Weights of a small image VQ-VAE.
Model: encoder depths [2, 5, 2], decoder widths [64, 128, 256, 256].
Training: muon at rate 0.0016, 14800 steps, batches of 128.
Data: trained on flat shapes of many kinds, plain or patterned, on busy backdrops, 97500 training examples, 19.4 epochs.
Rows from block 2 of the decoder of a small image VQ-VAE, named by matrix and row number. Rows with one number belong to one channel. Each number is 500 + 40 x the weight over its row's rms, rounded and kept within 0 to 999. All counts start at 0. Numbers have three digits each. After the name is the row's rms in percent of the matrix's.
After each channel's rows are labels from the 100 images, of 14976, where the channel reaches its highest value: "responds to" is what is common among them. Only what is clearly more common there than usual is listed. The data: flat shapes of many kinds, plain or patterned, on busy backdrops.
# convs0: first 3x3 conv (decoder.decb.0.0.convs.0.weight, 256x256x3x3, standardized in use, each kernel summed), inputs 64-127
# convs1: second 3x3 conv (decoder.decb.0.0.convs.1.weight, 256x256x3x3, standardized in use, transposed, each kernel summed), outputs 64-127

convs0.210 104:506599452559525565511459525534556479476573462537470479544629511563521508464506486468529538483529528496536429456461553525433541525557523382497469508576447538547525454483556464546537518484454538
convs1.210 102:464545516479524422543562507531447555464425522473480489512445548518495543462530568487506552529527474480507514499477479496484473493509539487476528509482530482495530446441545499502518491485467498
responds to: black shape; its colour: black

convs0.73 097:489539434448523453583466555432527486489478464490514488472513476504507474478497508559528490481502486491510512457506494475521492491481513473455524408532556518480599479432534483521533494503534489
convs1.73 097:419507452503498535524477497478479559505515550518511479509505515493491481500528418505514500485502492512515489528504459508484553499513516480540459505485509532467431543494517477483518490505523467
responds to: white shape; its colour: white

convs0.78 079:496482523502514560559561452439511554488496509517485492536504498474488552524458522558478463477538441452424455525482452510432476453490530504522538551429522475473494471460470426497532555463442433
convs1.78 107:496476475467517454554495426462461496468516543516564558544553466499390401484457512502475470448493478464546482551529507568421485428507463475496473538573509459431478510466484459497513541533463504
responds to: orange shape; its colour: orange

convs0.229 118:518496593470456463512535593526506539478421507542458544538494558489494514503560454496536491416526552453414443479500514428479507457524467513492513477456462479468506468455446459546514478498502463
convs1.229 107:524430462528425522491443576511481531543547512470519532491483532521501535510538505512489470550531479494583498492529503494556463464502475541499499538549469536470503477491407484477518467545496498
responds to: purple shape; its colour: purple

convs0.188 128:458420460547543487534484450469478520544471514456493546529459513510501580514485525514510507585509509568504458515545468493508519494527488431477511457470528483520473520481505551462497551485544536
convs1.188 138:526406518515529472517471532561474517497539473553538534531485508475532441493516581519467455408472498496516513490529518509509499485502479522512546487552538506529474512489452508499514499491520529
responds to: orange shape

convs0.30 160:535512464496537477495491544506501488514535497461412488508488524556512505516550545518546511538563546509477523478505489456504529503498493554529493488527484523487485476471542474497501513559518488
convs1.30 152:579528400526490575394479519501485468410437490478369495466538518507491469478576518469490568497508453456506515500530526456520480456461500422466480514524514564499431533475448455485523455502537504
responds to: white shape; its colour: white

convs0.105 113:450484518469463481333492431535464467481478584457458447468465491470463467490516445541465514513443530479495571469496551556528490541564560552542528487537454458495542542466473531459497455500489463
convs1.105 118:487572467594488503469483510528500503538466614504449513500545493505513553516500526456496501526457468530496497541506499517496531459482525516506450501504509589474452527505429520525456483495522471
responds to: black shape

convs0.16 109:443469548436509443419495430467496490511492537483456473513471544496452438497559459493485485474530552541557550474453531523588562453562558517548478540546540527513474540520547642526516496535565515
convs1.16 143:445486514513530509522593478483488528520505588463526506498526503497455559579542457597460470582575501512428437502495426465526433494488503433463528409447518416530500539519510525453580527525529514
responds to: white shape; its colour: white

convs0.114 109:528483517561500440467496457472430447475471510542475481485559421516449453485439553462485511508547562492467452471529496462474499551584538602540528473435559519489509499463465456541547522471439496
convs1.114 110:534542493483493495439460493567579563531468467518526463511532518480547519476553555494492480536464472505447573468505478500497554517472497348485520523476530584536544410517495527447483502519526516
responds to: white shape

convs0.79 111:546486468490457587526501461460537533485519474529535488458514518486546513498452497512507578449542484529494501492454527553478533535469460449502450456524509469540500542429465509484563572547513532
convs1.79 114:473468469490487514638402470506485490542476553462543457500498541484488498549450505487466452540525529475495519479452514560522492491505465488490517468529494508425545504511521492454589501464563527
responds to: purple shape; green shape; its colour: purple

convs0.20 122:546530410567501502508469536469505527511507506508577517487507556490489548483499528527460508498509520547474476450546456493524548530493456494491485540540537502474465491502309525470486537487564470
convs1.20 109:474539532524504512508540462496455503547472501487514499467470536398502499497569522524509506515495556570519514497415498480531465519499537496506542494438492525555593449502282494485515480488514440
responds to: blue shape; teal shape; count: five

convs0.215 112:486489535501583487531507564441490541555509574544561528619525504496559459488619513531561538512546503510489473378451455435571461448448538481505524417514438448501516411495469499483445499507524532
convs1.215 102:587521518502523512530539478501501504401496540495467561572486489551456476441539547464495548421461485506530478547533562493525512463465527460504547570472409422512486529524452464510522472482537540
responds to: ring

convs0.72 109:564470484522493528494507512537481501475492502447514467517523460525476568456554453484431454504554498501505470518511461555456554504501554515474438494474523503493495505530454547496513538523454496
convs1.72 105:491503521441545490482466463542467507481508517492503533458521497507451456359541490526524515537484518610473498520420476490498477528532521420487508561555453532534502480483490506490531510563487475
responds to: blue shape

convs0.2 136:462509489528514462517494542485505528517530476449487528510509530577507497469578570467517568471555523503510479459489475484509475494511535466531504484526497538557588486540519481518515511530497493
convs1.2 161:494520470462529528513523526528483539465512544564512568449522545621479544496539556445543505536536515502519509522471497485507490496525520451483511507501503522521502464512554482491523482527513485
responds to: red shape

convs0.110 083:525488541521469429534511503562488504483504549493490481543499502436551469520574470524475517504528471496488499487495554511556522512506471526516486512470490444453539408493460511474506488462512453
convs1.110 095:516518454517536494530454461519466506540487541551551476585470539514476456496546527452498415551543578548459564537518546475457533537478522530482491480496530472544502426464463457498556486479532508
responds to: ring; largest shape: ring

convs0.131 111:499460518555472479488568508472423521466489555551512498591523476470470506553434524538478559443546524520587558487566455576513477485483482508495449541411506508497518463500468530501507508588533515
convs1.131 110:528474430507485540605505486504530549520566472563501519600527520442541483442476450572450498490443507504450507475567442531485460534485502507525509486504476457495515438478564520533546478407456537
responds to: ring; largest shape: ring; count: one; frame